config.toml
model = "audio captioner"
hop_length = 320
tokenizer = "char"
vocab_size = 31
encoder_activation = "geglu"
encoder_layers = 6
encoder_width = 192
encoder_positions = "learned"
fusion = "cross_attention"
decoder_norm_position = "pre"
decoder_bias = "all"
decoder_tie_embeddings = false
orthogonalizer = "polar_express"
max_steps = 5300
Rows from block 2 of the audio encoder of a small audio captioner, named by matrix and row number. Rows with one number belong to one neuron. Each number is 200 + 20 x the weight over its row's rms, rounded and kept within 0 to 999. All counts start at 0. After the name is the row's rms in percent of the matrix's.
After each neuron's rows are labels from the 100 clips, of 14976, where the neuron reaches its largest size: "band" is the frequency band that holds the peak. Only what is clearly more common there than usual is listed. The data: synthesised imitations of 52 everyday sounds, one a clip. In brackets: how many of the 100.
# gate: MLP gate (encoder.blocks.2.mlp.gate.weight, 576x192), inputs 0-63
# fc1: MLP up (encoder.blocks.2.mlp.fc1.weight, 576x192), inputs 0-63
# fc2: MLP down (encoder.blocks.2.mlp.fc2.weight, 192x576, transposed), outputs 0-63

gate.110,139,222,228,189,218,242,176,160,208,185,189,179,235,222,204,198,197,202,192,201,211,219,217,198,185,210,202,205,214,232,224,235,235,215,220,177,215,184,194,210,200,207,185,176,168,214,185,198,211,186,185,213,217,189,159,208,204,180,152,164,191,224,209,205,217
fc1.110,133,203,211,211,199,157,198,182,230,186,213,209,208,207,153,209,181,169,241,183,197,236,184,191,215,170,232,203,190,190,174,221,194,228,184,219,193,190,181,221,218,184,233,199,199,180,223,178,207,176,173,199,190,198,234,209,219,221,224,203,227,230,163,197,158
fc2.110,132,173,219,205,198,215,222,216,193,182,168,220,207,189,225,242,220,191,185,160,193,201,231,174,202,214,224,215,202,211,198,172,173,198,207,213,228,193,216,187,172,198,223,212,191,229,200,206,187,180,223,227,211,163,178,221,205,218,218,177,234,181,180,207,174
band: 1000 to 2000 Hz (63)

gate.310,108,203,213,185,230,203,198,191,229,204,176,190,217,232,184,194,179,223,183,234,219,198,210,169,155,225,199,205,226,255,189,246,207,193,213,223,177,234,227,213,208,192,174,208,196,190,200,196,198,200,224,222,225,196,189,178,236,184,181,210,176,196,193,208,207
fc1.310,105,240,198,198,217,171,173,209,222,190,222,192,206,212,199,172,214,184,201,196,193,208,178,216,219,197,212,169,229,194,175,228,184,213,197,205,152,192,175,212,189,210,213,211,228,178,232,213,204,190,210,175,217,191,206,198,170,208,168,193,200,189,242,196,219
fc2.310,115,196,213,235,171,193,183,134,175,214,207,184,206,207,168,182,191,190,206,233,205,155,221,197,195,231,205,199,209,205,170,191,176,187,205,196,207,171,194,213,211,209,186,202,226,158,176,224,180,210,199,240,191,205,201,184,232,206,190,218,216,236,231,211,214
band: 1000 to 2000 Hz (86)

gate.253,059,195,209,176,207,241,241,202,186,203,162,193,203,208,176,199,214,220,201,175,199,218,234,208,176,194,224,203,220,183,194,171,210,199,221,186,218,183,201,202,202,214,195,177,198,197,206,206,213,212,177,184,185,162,216,195,209,165,157,170,202,207,200,196,232
fc1.253,059,199,176,196,191,202,199,226,217,195,215,208,197,164,208,201,207,203,224,181,172,203,198,215,200,182,188,175,190,215,191,203,211,213,221,234,194,217,203,182,173,199,186,216,192,208,205,149,202,216,182,243,198,191,256,194,208,217,181,180,224,158,198,188,191
fc2.253,056,196,212,222,224,162,198,180,209,185,189,221,197,191,222,221,227,167,226,209,175,176,195,239,209,189,227,225,219,220,214,182,197,178,212,201,210,166,203,205,191,256,216,215,217,172,211,194,185,208,211,215,201,207,214,195,222,206,170,158,193,165,185,203,205
band: 1000 to 2000 Hz (82)

gate.404,077,178,194,221,192,207,198,209,157,169,215,181,215,205,211,180,201,201,172,236,209,181,219,181,190,208,231,168,215,183,198,194,182,199,194,206,208,176,202,202,187,183,194,201,225,179,197,195,212,159,226,212,211,234,221,216,224,201,165,183,173,202,198,246,246
fc1.404,079,206,163,195,236,181,216,195,210,198,201,179,182,212,210,215,170,184,209,210,195,202,203,180,197,226,169,207,185,195,210,205,209,214,214,184,204,193,166,198,206,214,212,219,192,230,198,213,197,211,197,182,203,244,185,211,187,185,166,195,201,231,167,204,187
fc2.404,077,210,197,205,205,210,225,206,223,174,214,165,199,182,207,215,201,162,196,173,207,201,196,197,181,240,244,212,223,190,185,144,221,195,195,191,174,209,222,206,180,230,222,219,234,232,174,167,216,186,168,200,234,231,175,195,198,194,190,216,226,217,216,183,163
band: 250 to 500 Hz (100)

gate.382,066,209,208,205,221,157,202,217,214,222,190,200,223,194,178,195,190,184,234,204,156,188,187,205,202,183,221,188,205,203,197,214,234,200,206,221,209,230,183,198,199,207,222,174,181,209,177,210,179,164,188,196,193,185,216,215,223,212,212,188,198,194,199,202,191
fc1.382,070,209,179,186,215,209,208,201,206,207,200,198,197,200,193,210,169,191,167,230,176,221,209,198,195,207,189,184,213,225,205,187,198,153,226,216,204,195,193,204,191,225,213,199,194,215,166,229,191,200,219,195,190,195,202,232,185,191,194,166,177,191,210,207,218
fc2.382,066,196,242,191,214,184,238,165,187,186,207,221,233,195,191,208,205,228,226,181,206,162,176,190,216,186,231,175,236,172,158,206,229,221,200,168,194,167,198,195,189,215,227,179,222,175,213,211,200,212,230,190,206,193,186,250,209,215,219,207,213,194,201,180,207
band: 250 to 500 Hz (66)

gate.155,107,175,198,204,213,225,214,197,206,165,205,215,203,227,204,199,213,184,209,224,214,206,211,215,214,183,198,180,235,237,210,211,186,186,178,219,182,200,208,224,184,188,187,171,178,203,155,182,219,197,204,240,214,212,188,207,182,224,151,186,228,212,215,196,194
fc1.155,115,207,183,170,182,173,170,176,201,216,170,240,198,181,217,194,213,192,216,196,203,201,181,205,198,205,166,207,221,219,217,214,210,184,187,193,225,186,209,239,266,218,166,223,192,206,191,219,217,202,209,193,207,199,185,182,199,186,198,197,182,233,221,174,182
fc2.155,105,205,189,203,216,185,183,220,214,186,192,226,231,196,188,213,216,193,211,208,201,175,213,133,189,198,216,186,200,240,246,197,215,201,213,210,195,190,202,200,206,163,196,225,218,214,212,187,213,170,193,194,227,204,195,210,191,202,205,198,193,197,199,170,183
band: 1000 to 2000 Hz (88)

gate.226,072,183,208,193,215,235,188,223,190,205,230,188,207,205,196,223,216,210,201,162,214,190,210,214,208,160,209,153,195,195,178,211,188,206,215,185,197,220,198,196,188,192,192,214,212,238,196,207,192,221,201,171,235,193,187,211,206,191,206,203,152,217,220,179,210
fc1.226,075,209,174,192,207,195,227,215,203,229,197,211,212,181,179,204,230,229,220,174,237,200,221,212,248,228,188,215,176,183,201,212,190,206,190,237,191,203,238,230,200,218,212,190,200,196,209,195,202,197,222,194,210,187,248,177,217,230,189,215,193,179,189,179,182
fc2.226,080,186,174,189,243,164,179,169,238,223,217,193,228,224,219,195,260,204,222,195,163,178,146,192,201,186,215,199,173,179,194,170,223,202,209,197,229,188,198,219,196,212,186,208,183,220,199,213,189,183,221,222,181,223,197,225,200,191,186,167,178,210,212,193,194
band: 4000 to 8000 Hz (74)

gate.508,113,195,193,193,176,187,213,218,191,195,224,218,206,186,200,192,181,234,216,212,186,208,209,194,147,183,187,227,171,208,236,213,197,201,215,211,193,178,215,227,196,198,202,198,163,217,259,237,194,216,225,193,221,184,230,245,242,179,196,183,199,168,214,223,203
fc1.508,096,183,166,192,214,181,197,189,225,195,175,189,179,204,176,207,178,141,188,223,200,184,183,200,217,224,206,205,192,186,158,190,214,191,237,204,220,220,190,156,208,226,212,230,230,208,168,183,190,177,199,185,204,225,173,187,193,222,206,200,173,201,189,165,172
fc2.508,107,180,199,212,221,180,231,202,205,242,194,214,214,180,209,200,207,198,210,219,207,219,220,236,186,187,210,235,224,224,165,228,182,242,227,192,199,198,220,200,136,212,159,202,196,188,169,225,223,186,224,181,203,191,223,199,196,190,178,200,197,203,226,216,171
band: 250 to 500 Hz (71)

gate.36,090,173,175,218,185,197,173,225,221,215,221,220,192,224,210,171,216,193,197,198,147,198,197,163,211,202,181,194,219,213,199,202,172,241,239,215,212,190,170,183,181,208,225,258,172,232,176,175,226,204,199,219,212,221,180,188,198,216,194,215,226,179,208,195,216
fc1.36,089,197,180,233,195,203,202,173,194,220,190,197,200,184,205,193,235,169,191,193,218,195,195,186,215,212,242,239,218,208,160,233,208,203,225,229,151,219,165,218,199,222,166,245,175,195,205,219,199,214,219,195,179,191,189,221,217,184,209,193,207,198,196,213,193
fc2.36,086,232,200,152,180,220,209,219,198,218,212,231,183,216,211,200,177,220,238,164,190,176,186,176,188,180,186,204,221,190,198,189,174,182,183,199,209,198,193,192,177,201,193,235,190,220,199,172,200,182,224,221,208,237,200,209,181,193,210,222,185,195,177,244,197
band: 4000 to 8000 Hz (99)

gate.13,071,174,210,187,212,215,191,184,168,218,202,215,193,162,207,212,179,191,180,209,186,206,192,162,205,210,194,187,215,219,228,194,154,218,201,205,231,199,180,193,197,241,211,192,188,184,197,197,203,170,219,215,186,229,205,227,175,195,234,219,209,242,208,209,181
fc1.13,071,214,200,212,185,186,234,207,231,183,220,198,234,225,177,176,207,201,176,197,169,192,185,225,188,221,201,203,180,177,179,223,248,174,175,176,181,203,210,202,191,186,202,216,189,236,206,221,234,206,182,181,238,198,174,173,233,170,189,186,189,197,174,205,211
fc2.13,067,209,209,174,200,245,213,173,179,220,185,193,184,196,202,167,232,258,186,203,175,202,187,211,201,171,195,179,203,178,185,175,221,237,183,195,232,204,242,202,206,207,183,230,153,206,190,219,200,179,222,206,188,184,202,172,177,172,206,207,193,177,156,220,165
band: 4000 to 8000 Hz (67)

gate.171,065,176,197,169,226,197,206,195,179,218,166,188,222,230,200,225,211,200,203,201,218,218,192,221,195,194,185,228,229,195,203,212,203,190,223,193,180,224,195,216,228,180,192,211,234,205,197,192,162,192,191,181,242,186,203,161,203,213,188,203,213,190,190,202,211
fc1.171,061,186,208,207,184,196,186,202,182,225,182,212,214,196,212,219,203,194,179,201,189,223,186,236,209,162,157,205,212,177,184,203,191,169,189,185,199,223,199,221,206,196,211,208,228,183,183,206,200,183,197,159,221,224,213,145,207,216,186,202,206,186,218,212,173
fc2.171,068,204,198,203,223,221,210,239,214,200,191,216,231,218,224,206,231,242,222,180,195,218,158,219,195,211,188,199,220,215,211,216,235,181,194,187,170,208,230,194,178,200,222,159,255,186,237,190,192,165,213,192,160,244,191,223,192,220,213,181,214,204,200,223,231
band: 250 to 500 Hz (100)

gate.235,096,207,199,192,217,205,225,203,195,202,186,168,191,215,207,191,261,217,194,172,209,189,193,171,169,210,198,221,193,173,198,181,224,195,190,209,197,203,210,184,239,199,199,252,218,198,219,177,196,175,179,206,177,229,216,177,192,240,233,191,194,181,204,173,202
fc1.235,103,178,175,235,219,215,213,226,171,203,193,209,214,242,198,239,213,211,243,195,198,219,214,192,187,187,167,218,215,192,194,197,202,214,176,207,180,220,173,216,193,228,181,217,203,197,212,199,232,192,187,232,184,205,171,203,193,237,182,185,201,202,208,201,216
fc2.235,100,212,206,221,201,209,174,226,196,219,189,191,179,199,217,251,219,198,221,208,209,210,194,213,177,197,215,214,240,196,163,191,201,222,178,182,186,228,232,244,241,195,196,199,210,214,210,178,159,177,221,195,201,174,216,213,179,177,179,188,163,185,227,175,219
band: 250 to 500 Hz (60)

gate.505,125,225,182,183,203,164,191,195,173,204,193,215,180,185,187,179,242,190,206,177,179,207,196,177,183,197,197,187,187,191,192,168,209,231,189,212,178,171,187,225,209,192,230,214,201,197,229,187,190,207,234,181,168,194,243,192,199,213,203,196,257,207,218,226,173
fc1.505,124,196,240,174,201,158,200,219,170,213,199,179,201,211,169,195,205,204,215,220,200,184,213,171,198,191,202,232,204,211,201,199,207,235,196,211,189,220,183,206,202,200,233,223,225,185,227,200,201,214,210,163,176,206,196,193,227,209,159,193,216,164,198,193,191
fc2.505,120,208,210,184,193,217,213,209,187,196,214,176,224,203,216,171,175,214,176,202,197,197,179,165,192,180,203,202,201,248,201,172,187,201,189,191,209,211,228,199,168,194,210,191,213,207,170,220,210,210,164,211,247,219,216,195,170,185,190,218,190,205,194,175,241
band: 250 to 500 Hz (70)

gate.412,032,235,184,242,228,198,187,185,199,211,192,176,182,195,215,178,171,235,169,223,233,204,218,168,193,224,177,198,226,191,233,191,191,198,198,226,192,206,207,172,202,213,224,188,180,203,203,208,232,222,218,206,211,237,208,211,179,218,167,194,169,176,184,207,194
fc1.412,032,175,218,224,204,225,200,236,176,194,204,217,255,174,194,197,195,148,218,199,218,229,154,193,205,223,200,197,214,190,197,212,252,218,185,185,185,191,208,227,190,186,179,199,196,191,176,161,188,202,177,205,180,159,188,198,213,212,211,211,203,228,208,160,233
fc2.412,030,207,200,202,196,185,197,223,175,186,250,214,220,194,186,206,186,128,198,193,221,206,173,218,191,185,205,212,183,201,183,220,196,191,196,208,194,184,218,195,189,223,188,204,199,186,192,190,206,190,207,205,209,172,215,229,191,224,206,217,192,218,188,187,217
band: 1000 to 2000 Hz (71)

gate.325,092,200,188,211,204,210,200,193,192,187,160,178,227,203,206,220,201,225,194,199,242,219,199,193,230,190,185,171,233,230,203,227,195,173,183,201,198,207,164,230,230,207,186,194,188,172,194,207,228,185,196,198,191,223,198,224,204,207,208,207,192,187,185,201,238
fc1.325,096,204,208,194,165,214,198,178,218,215,241,187,177,211,197,192,182,227,190,196,189,150,211,192,165,173,207,210,185,181,221,191,172,214,229,220,216,204,212,156,177,205,183,182,205,210,232,206,238,181,213,203,210,161,203,196,176,205,181,189,199,216,190,231,134
fc2.325,100,207,190,201,216,218,208,178,192,220,185,213,190,195,198,221,195,196,156,189,221,199,212,197,207,211,223,165,153,188,208,203,221,190,214,218,169,211,211,181,219,204,205,232,207,190,205,193,211,208,243,184,164,215,228,208,163,176,208,171,191,145,205,217,228
band: 1000 to 2000 Hz (52)

gate.387,100,193,195,207,212,190,196,177,177,197,203,133,175,238,202,206,182,218,193,206,192,184,216,204,190,232,181,207,227,207,211,213,212,187,222,201,212,204,181,211,232,217,221,215,205,201,202,172,201,167,195,190,151,217,203,184,167,199,153,221,184,209,186,205,188
fc1.387,097,162,215,194,200,171,229,226,189,191,181,194,146,191,236,194,223,202,183,166,210,227,221,218,205,182,213,199,171,212,174,172,211,197,192,245,214,162,195,201,222,141,188,192,189,199,177,219,209,231,200,208,207,230,216,199,197,223,178,190,198,180,227,212,202
fc2.387,100,194,184,187,206,208,221,218,190,199,201,194,185,204,178,209,196,209,233,172,184,197,190,233,208,196,169,179,208,233,200,244,194,170,196,178,207,177,173,175,155,193,203,205,195,191,217,206,236,208,190,200,196,213,213,164,238,158,188,243,221,201,197,202,204
band: 2000 to 4000 Hz (64)

gate.465,105,218,242,180,173,231,174,212,168,195,195,195,221,203,205,184,209,173,214,233,175,206,219,213,183,226,192,189,199,171,210,202,215,193,218,198,218,189,180,226,232,228,172,193,189,230,215,181,225,210,222,209,212,199,184,213,188,213,199,203,197,181,177,225,201
fc1.465,101,179,206,177,172,216,180,215,208,212,195,235,259,218,204,188,193,168,176,214,200,194,213,201,231,225,192,185,196,168,221,210,225,206,186,221,200,165,221,203,228,165,179,177,201,216,186,196,200,230,215,196,187,222,198,225,210,207,202,245,164,179,186,225,160
fc2.465,095,210,207,173,209,214,238,197,189,203,182,169,168,183,183,204,188,199,202,215,181,214,184,194,168,175,195,233,194,195,222,198,194,170,169,227,179,210,206,197,150,207,198,179,239,203,218,175,234,236,192,203,232,175,166,218,200,201,219,197,209,213,200,198,214
band: 1000 to 2000 Hz (74)

gate.314,045,167,224,195,221,221,170,230,205,187,201,203,226,213,201,194,204,196,221,172,216,211,184,204,221,180,148,201,195,206,199,217,225,215,200,176,209,172,230,178,226,224,180,191,251,205,175,232,202,209,202,178,218,213,219,216,204,191,199,156,202,187,188,229,214
fc1.314,041,246,202,218,200,207,228,157,183,196,200,204,173,201,184,215,201,185,200,228,200,189,209,229,171,224,257,220,242,194,217,198,178,156,185,165,215,228,191,204,194,178,182,205,149,178,204,171,191,205,175,197,150,211,176,197,228,176,186,229,186,193,186,181,200
fc2.314,044,204,229,198,177,195,201,170,174,196,198,199,214,210,185,217,205,196,189,193,186,220,238,158,176,200,191,169,187,202,200,184,209,197,210,223,221,172,197,205,193,207,190,222,202,185,205,203,203,204,188,237,188,187,192,173,208,218,202,196,225,223,212,196,195
band: 250 to 500 Hz (100)

gate.149,118,201,183,231,166,205,199,223,186,181,175,215,189,218,209,207,218,211,171,196,169,161,203,210,200,184,191,202,237,203,212,154,184,175,196,173,225,197,217,201,210,203,168,212,192,232,185,205,202,169,199,200,216,151,182,194,190,197,212,206,214,222,214,218,209
fc1.149,114,186,214,231,168,196,174,191,180,194,192,206,213,219,199,215,227,225,178,223,186,181,189,189,172,189,187,192,217,209,211,195,197,161,225,201,247,209,193,231,169,192,209,174,216,198,196,190,183,170,184,227,193,168,228,206,171,191,183,245,224,217,240,223,191
fc2.149,112,234,220,173,222,169,205,212,183,227,191,197,191,196,197,173,168,219,206,232,185,209,229,168,198,209,195,217,219,167,209,190,226,200,209,187,202,223,230,198,213,233,162,193,192,192,170,192,190,203,183,212,230,187,192,174,213,191,211,247,169,201,206,215,209
band: 250 to 500 Hz (56)

gate.362,088,210,185,220,220,202,209,200,236,179,210,198,205,188,181,213,212,206,204,240,214,227,170,199,175,188,175,151,213,168,218,167,211,212,182,242,195,210,207,223,220,183,206,168,209,191,205,219,226,187,225,198,197,200,189,197,221,166,169,182,194,216,194,177,246
fc1.362,083,188,209,201,197,225,196,212,211,232,186,217,218,227,203,179,198,210,241,180,167,224,212,218,186,182,237,213,186,209,191,193,210,212,189,210,191,187,212,196,218,220,223,201,213,203,200,178,193,235,181,221,199,210,243,186,164,213,195,215,236,143,204,228,154
fc2.362,090,174,190,193,188,212,203,212,215,187,204,193,186,190,192,210,256,178,179,174,191,184,210,220,189,212,170,219,184,189,209,192,213,209,213,174,237,215,216,168,205,172,249,243,211,186,214,177,193,191,184,219,219,206,201,212,195,212,201,179,193,193,176,203,172
band: 1000 to 2000 Hz (56)

gate.138,100,217,214,187,203,210,216,191,172,232,235,190,198,163,180,180,199,187,215,219,200,195,193,207,216,217,191,191,230,248,218,220,216,236,240,168,213,220,179,191,237,168,174,205,195,218,215,206,195,156,176,221,208,195,182,165,193,231,184,207,178,184,214,200,186
fc1.138,107,219,209,199,220,185,196,192,184,187,179,219,160,205,155,188,221,173,218,201,206,195,185,166,199,177,215,203,212,193,167,187,200,204,184,215,204,222,192,182,170,199,217,172,228,234,178,180,168,215,203,227,202,233,206,223,217,180,157,180,225,201,251,194,190
fc2.138,104,211,171,191,188,182,176,178,188,181,190,229,195,196,227,232,219,207,223,182,189,191,184,198,225,200,216,227,219,198,221,221,183,226,179,215,246,212,203,207,186,214,217,189,221,219,227,218,242,191,222,189,176,210,219,174,186,202,201,149,204,202,219,196,209
band: 250 to 500 Hz (100)

gate.43,114,208,164,209,209,196,245,169,194,227,199,200,193,225,217,195,204,210,239,169,186,242,216,178,185,201,192,191,206,185,190,194,206,209,205,186,187,178,189,171,227,195,235,236,205,192,196,219,188,185,166,193,244,212,227,190,185,198,191,179,186,184,240,168,187
fc1.43,108,163,193,205,223,244,217,215,224,202,189,175,230,200,188,215,180,213,209,216,192,167,186,233,189,192,157,169,246,173,214,211,206,180,209,176,201,192,220,197,219,191,194,219,176,157,198,218,187,213,203,180,186,209,187,187,189,244,175,187,194,178,208,186,199
fc2.43,101,198,211,237,209,201,170,235,216,181,220,199,173,196,219,199,212,224,227,178,172,208,174,174,204,229,238,213,216,216,219,192,198,187,197,201,170,186,208,235,194,189,253,167,245,250,231,216,200,147,222,178,205,220,172,219,224,163,179,204,224,205,195,202,227
band: 250 to 500 Hz (70)

gate.240,056,164,207,197,183,220,167,188,172,171,165,220,190,212,199,217,211,191,217,213,211,161,192,216,206,183,206,207,249,166,225,174,194,204,191,204,202,205,239,227,170,195,197,245,182,185,211,172,189,213,201,216,229,226,201,196,214,197,199,194,215,201,235,194,191
fc1.240,063,208,212,203,211,162,244,265,227,213,193,183,192,189,208,195,211,223,195,206,220,200,196,170,197,214,172,213,180,203,191,198,197,191,192,173,184,181,189,196,223,224,209,157,205,191,180,207,207,182,176,189,208,203,192,222,184,176,198,226,216,201,179,204,227
fc2.240,066,178,226,224,199,224,248,214,199,201,179,211,185,194,174,190,165,218,182,194,210,204,200,197,179,238,201,230,215,215,178,213,176,173,198,231,199,232,216,210,190,194,188,201,195,207,211,227,210,181,234,200,202,201,210,191,197,183,191,187,202,176,217,160,184
band: 1000 to 2000 Hz (54)

gate.396,073,172,214,212,220,194,205,173,178,200,184,188,203,189,200,218,195,198,211,187,184,181,195,202,206,200,212,186,217,214,264,214,216,165,194,222,192,203,187,223,188,173,200,216,236,197,222,196,237,237,200,218,192,177,176,214,190,190,191,209,205,204,170,210,183
fc1.396,076,206,184,227,228,195,197,151,186,219,205,199,200,228,230,202,216,143,198,219,211,187,214,183,208,199,213,233,202,177,215,172,220,234,195,226,221,182,202,172,205,216,189,206,218,188,168,156,214,190,185,185,207,187,219,148,207,227,189,161,203,198,185,160,216
fc2.396,074,219,193,204,217,223,216,177,175,207,231,225,188,225,178,205,214,163,197,200,227,196,211,227,197,183,190,200,188,206,186,226,220,172,228,215,208,204,237,207,165,228,199,211,215,179,179,197,216,194,217,187,224,228,251,210,183,194,234,196,211,200,186,194,162
band: 4000 to 8000 Hz (88)

gate.468,101,202,232,181,196,190,204,188,200,197,227,201,211,202,215,219,197,183,161,220,180,157,201,212,205,242,176,211,199,200,183,187,198,209,222,177,181,206,219,205,197,156,183,212,209,185,219,194,206,207,211,203,181,206,190,204,230,193,202,239,162,210,204,210,194
fc1.468,098,200,220,205,220,202,209,243,165,215,183,205,226,162,223,197,166,204,189,236,190,169,191,192,195,196,194,208,247,185,209,193,207,214,206,187,197,208,208,224,231,181,165,181,195,206,219,201,173,220,215,205,219,203,222,185,212,193,197,201,253,220,200,221,163
fc2.468,103,208,218,204,172,221,238,173,207,239,204,179,167,201,166,170,204,185,180,204,208,201,181,198,189,191,207,196,162,209,209,196,222,179,188,213,212,171,208,200,219,217,186,230,175,184,208,185,189,193,169,206,174,195,194,173,206,216,228,218,211,214,182,177,208
band: 250 to 500 Hz (71)

gate.453,094,205,193,219,190,192,195,191,186,192,179,196,193,168,231,179,205,176,236,204,260,231,196,200,173,174,216,189,215,181,221,163,190,202,159,199,225,207,238,214,213,196,161,192,188,220,190,238,185,186,213,194,203,169,191,211,201,163,215,195,204,189,229,226,191
fc1.453,093,223,206,184,221,186,193,220,203,194,246,205,218,210,184,208,200,210,190,191,169,187,217,222,204,212,215,163,182,220,175,234,201,169,212,220,170,190,198,181,236,205,213,186,196,189,221,184,200,199,190,205,216,215,164,196,167,222,192,206,230,221,245,192,196
fc2.453,095,170,175,219,199,194,187,206,233,189,218,189,183,200,171,183,219,215,192,220,202,208,214,221,230,206,221,200,218,199,186,211,208,220,197,186,201,190,171,209,183,227,227,221,223,233,211,221,163,201,200,180,215,221,173,224,189,176,183,191,227,193,162,171,199
band: 250 to 500 Hz (64)

gate.30,117,232,222,206,183,197,180,216,218,184,214,186,210,195,167,207,219,190,198,204,191,189,235,195,193,214,203,202,195,194,211,214,200,208,217,215,205,194,235,206,196,177,178,227,219,200,215,189,187,170,187,178,240,203,187,203,213,212,198,178,195,216,200,221,210
fc1.30,114,191,198,187,190,202,199,225,200,168,184,212,212,227,186,176,190,208,208,215,201,179,205,210,183,238,171,211,195,187,191,238,221,178,233,185,187,203,212,179,229,214,215,217,191,239,196,206,202,164,240,189,205,200,181,209,207,197,155,215,193,198,188,218,231
fc2.30,108,210,210,226,212,199,245,220,206,186,222,168,188,214,223,184,205,172,157,195,234,223,205,155,183,205,222,215,210,166,226,185,204,205,191,200,210,249,199,171,221,208,202,196,199,215,167,234,230,195,171,216,241,207,160,229,169,184,205,209,218,205,185,210,218
band: 250 to 500 Hz (100)

gate.448,055,194,207,169,218,206,202,189,184,173,183,187,187,193,211,228,165,209,184,208,214,183,209,229,207,220,208,227,218,218,214,184,216,193,205,247,192,226,223,232,198,188,196,202,167,230,191,177,178,185,214,213,214,203,191,216,186,205,214,156,222,189,218,234,214
fc1.448,049,214,217,214,191,185,200,286,250,193,178,226,229,208,225,194,196,225,165,189,200,192,196,190,197,179,185,191,196,200,208,189,172,194,210,193,180,178,201,202,199,181,224,227,226,167,203,201,211,184,200,188,178,162,198,198,205,194,184,205,198,199,187,153,230
fc2.448,053,223,234,198,200,223,195,188,193,238,214,193,214,181,188,204,172,219,209,238,199,206,147,206,190,195,209,239,193,219,183,202,197,176,191,254,211,180,232,182,194,177,170,196,195,186,200,216,229,184,211,208,205,215,211,226,194,214,228,204,212,194,186,195,175
band: 1000 to 2000 Hz (93)

gate.355,042,239,237,166,207,184,190,172,187,185,234,222,203,167,200,176,206,220,222,198,185,166,172,233,210,173,172,226,190,201,173,200,188,203,199,176,198,226,204,197,214,191,233,194,191,194,209,240,197,195,201,256,209,221,179,210,202,189,186,195,227,158,194,177,211
fc1.355,046,201,185,232,196,211,204,175,184,200,188,191,198,203,198,190,200,209,239,226,197,207,186,175,195,187,162,207,190,200,195,214,234,207,239,215,188,211,231,188,171,199,193,190,172,173,144,213,224,208,226,224,220,234,183,175,229,178,216,196,169,189,178,205,198
fc2.355,044,223,173,205,193,182,184,236,200,198,199,199,194,177,221,221,167,209,190,183,200,192,191,164,172,198,202,209,211,201,184,212,207,204,211,208,205,187,212,216,213,211,220,218,213,226,216,189,207,221,185,228,203,197,159,253,220,197,185,196,158,201,216,233,177
band: 1000 to 2000 Hz (68)

gate.162,128,211,248,205,180,206,194,197,208,193,211,215,184,216,239,221,209,173,207,200,230,230,191,216,219,215,188,226,237,186,186,222,240,159,198,188,180,234,229,207,180,226,209,163,192,191,207,215,188,209,175,176,217,237,176,215,210,150,218,161,183,221,165,174,188
fc1.162,122,191,185,190,233,196,233,257,191,196,219,196,208,181,175,183,184,221,204,224,174,180,176,216,200,186,178,205,176,196,179,207,189,205,221,203,203,223,186,191,216,181,191,202,218,232,196,204,201,212,183,211,182,236,176,223,197,203,170,211,223,167,186,184,235
fc2.162,127,213,198,196,219,167,215,211,206,197,202,213,176,209,208,198,215,217,188,211,184,167,189,172,202,196,170,243,232,187,231,207,171,202,203,190,194,185,222,233,230,213,183,190,213,175,222,174,203,197,224,189,221,182,207,242,173,144,167,198,215,204,206,206,174
band: 1000 to 2000 Hz (65)

gate.244,109,211,185,208,235,193,200,195,208,205,189,188,211,194,220,220,191,214,197,187,159,229,199,219,223,190,212,196,206,184,222,248,201,165,187,200,225,205,223,233,186,193,202,190,181,169,171,182,160,163,190,181,204,196,181,187,171,218,203,148,197,223,215,188,206
fc1.244,116,172,190,216,199,179,203,233,200,207,156,232,220,212,212,210,180,210,231,193,202,215,192,210,219,198,183,161,225,186,189,201,200,179,213,230,182,199,222,211,194,201,216,207,183,233,186,212,206,208,167,201,215,220,190,195,212,212,202,146,190,204,225,173,202
fc2.244,112,214,201,198,222,194,236,172,214,220,194,187,181,180,191,227,204,195,180,200,185,230,229,224,191,210,187,245,201,212,185,224,216,200,147,210,197,227,187,193,198,172,214,182,216,225,192,171,209,139,183,183,167,185,190,215,191,175,178,215,186,208,239,215,208
band: 1000 to 2000 Hz (92)